A small image VAE, trained from scratch: decoder widths [48, 48, 96, 192], 25.7 epochs.
Rows from block 1 of the decoder of a small image VAE, named by matrix and row number. Rows with one number belong to one channel. Each number is 128 + 32 x the weight over its row's rms, rounded and kept within 0 to 255. All counts start at 0.
Before each channel's rows are labels from the 100 images, of 14848, where the channel reaches its highest value: "responds to" is what is common among them. Only what is clearly more common there than usual is listed. The data: rendered scenes of toy objects such as cars, trees, mugs and chairs. In brackets: how many of the 100.
# convs0: first 3x3 conv (decoder.mid.1.convs.0.weight, 192x192x3x3, each kernel summed), inputs 64-127
# convs1: second 3x3 conv (decoder.mid.1.convs.1.weight, 192x192x3x3, transposed, each kernel summed), outputs 64-127

responds to: red object (52); its colour: red (32)
convs0.153 [134 138 138 173 182 185 130 155 158 138 112 119 146 138 148 132 165 126 146 216 158 147 101 121 162 109  89 111 175 129 144 130 120 148  71  96 152  75  98 103 108 186 123 147 118  12 105 133 122 146 129 121  85 125 103 134 103 143 117 119 108  88 128 127]
convs1.153 [120 108 161 179  63 149  69 104 177  92 129 169 137 137 145 165 156 179 109 112 189 116 106  76 159 105 142 114  61 125  99 146 108 136 115 117 123 123  71 123 113 133 152 133 110  94 115  99 122  78 188 142 134 149 125 204 143  79 104  93 139 106  91 159]

responds to: light from behind the camera (58); white object (42)
convs0.171 [158 131 151 144 117 140 117  48 144 125 146 193 148  89 143 168 117 159  77 146  58 115 138 144 171 167 169 121 146 142  87 141  95 162 113 117 124 161 159 123 113 183 144 119 123  41 119 119 151 171 143 165 187 118 122 188 139  82 133 146 174 128 102  45]
convs1.171 [131 113 139 145 157 123  84 104 160 125 137  72 154  91  87 100  63 115 181 124 147 128 154 158 139 139 149 164 149 145  99 176 106 140 200 225 143 189 123 166  99 223 148  69 134 123 117 154  96  59 174  80 126 129 142 125 113 166 106  71 150 141 106  89]

responds to: count: three (64)
convs0.154 [ 67  37 201  79 170 137 112 120 126 121  95 137 123 129 106 148 123 124  83 122 130  84 116 129 105 154 140 178  78 146 150  89 142 117  86  94 233 205 140 130 159 154 107 133  83  94  85  90 136 156 100 168 105 163 139 178 178 169 162 124 160 129 124 137]
convs1.154 [117 135  84  98  85 173 127  70 158 157 135 127 172 177 154 127 144  86 165  80 129 132 120  89 123 160 155 106 106 129 121 119 149 148  74 102  78  95 128 142  85  77  97 159 168 176 161 141 154 119 134 150 148 115 181  74 158  96 134 147  89 136 134 119]

responds to: count: three (67); light from behind the scene (50)
convs0.58 [129   0 196 112 131 113 154 136  77 127 123 156  99  69 140 143 128 105 140 119 108 114 123 116 162 137 156 174 141 133 104 117 178 173 117 123 102 135  36 137 142 206 136 110  98 138 116 125 147 157 125 142 172 145 132 140 150  99 144 134 149 113 146 145]
convs1.58 [194 181  90 102 164 116  78 146 118 108 136 144 132 178 160 154 178 113  87 137 115  89 134  34 145 187  92 138  94 136 121 107  89 127 135  77 127 118 161  78  91 144  87 136 147 168 155 130 118 132 122 118  87  74 149 136 154 187 151 157  91 118 144 154]

responds to: airplane (25)
convs0.162 [ 92 129 103 132 185 134  98 157  97 119  60  97 125 135 149 110 117 141  96  84  90 105 165 102 110  98 142 134 110 105 126 160 138 101  44 105  66 100 115 117 123 157  88 127 118  88 148 113 170 126 103 135 187 129 106 113 125  76 127 120 172 109 169 162]
convs1.162 [144 121 175  85  99 164  91 174 132 133 143 159 123  74 131 112 180  95 123 109 149 149 104 125 127  72 141 110 119 150 180 118  86 111 150  74 118 115 120 112 122 172  88 131 136 114 114 113 127  88  95 145 123 115 103  99 108 146  81  99 109 108 117 109]

responds to: light from behind the camera (53); blue object (49); purple object (40); its colour: blue (31)
convs0.31 [179  80 129  87 101 175 133  86 126 167 120 129 147 150 133 155 134 137  76 162  91 151 135 107 127 156 123 134 138  95 153 131 146 111  90 130 148  93 137 138 173  70 154  85 117 133  96 126 155 155  91 111 153 125 142 172 171  96 141  87 117  98 159 149]
convs1.31 [167 124 169 127  72 118 151 138  90 182  70  48 131  72 142 124 116 140  88 158 100 112  93 174 123 132 147 176 110  86 163 159 189 139 143 172 135 105 143 158 130 119 129 132 173 106 160 165 145 144 144 177 113 124 160 122 103  87 193 153 144 176 149 160]

responds to: count: three (65)
convs0.87 [146 103 133 144 164 105 151 137 138 146 174 155 144 167 145 142  95 118 127 125 137 141  76 152 104 107 155  85 166 167 139 138  55 100 119  96 119 151  97 163 135 109  98  92  74 173 133 145 132 109 163 109 133 149 144 151 119  66 112 109 131 160  48 101]
convs1.87 [110 158 138 156 140 170 144 114 149 158 137 108 219 158 146  79  98 147 132 141 120 139 114 147 144 132  70 148 162 119 130  94 145 112 176 133 136 148  62  69 100 173 193 177 164  74 123 107  95 153 117 111 145 101 111  99  99 137 161 123  77 136  76 141]

responds to: light from behind the camera (54); blue object (38)
convs0.116 [126 169  85 174 196 133 108 103 122 150 120  70 133 143 160 101 180 151  75 167 119 135 128 158  57 148 108 158 143 140 192 167  86 127 151 129 100 138 169 151  79 160 100 122 151 108 111 117  71 103 157 141 123 132 100  82 162 140 128  98 112 147 108 132]
convs1.116 [ 92  91 183  99  78 149 110 134 131 101 109 121  24  97 171 134 113 133 122 104 127  92 145 156 106 106 107 110 123 134  56 147 173 136  91 121 151 100 134 132 165  66  90 103 122 128 137 160 137 143 164 108 130 128 131  95  95 108 159 201 159 152 110  42]

responds to: red object (37); purple object (37)
convs0.128 [159 140  48 195 100 141 104 134 147 172  91 121 135 167 119 128  86 109  67 110 148 166 138 180 142 167 142 138 143 132 135 166 116 109 141 125  87  86 132 121 170 158 148 144 148  90 127 156 131 146 102 158 106  94 122 137 103 135 121  80 138 112 130 149]
convs1.128 [129  91 124 164 161 121 107 129 107  94 135  98 151 106 207 123 144 180 125 172 117 173  98 183 143 114 128  74 216  49 149  83 138 192 137 143  95 153  72 118  91 168 148 117 106 134 119 133 141 113 153 105 124 114  77 134 114 120  72  98 117 108  96 131]

responds to: count: three (66)
convs0.10 [110 107 104  91  84 146 108 103 128 112 104 142 125 127 141 174  82 118  95  94 122 114 123 109  70 156 109 182 104 156 123 101 133 158 127  84 100 157 106  92  93 104 102  87 186 172 109 153 172 120  84 107 135 127 109  93  96 121 133 172  89 165 133 175]
convs1.10 [169 118  53 219 125 143 153 115 119 123 122 146 117 144 181 158 167  83 164  99 126 117 128 105 114 154 149  99 134 160 159 106 127 125 102  69 132  90 113 133 137 102 104 134  86 150 114 193  82 170 150 129 213  95 158  93 131 123 183 136 142 157 114 106]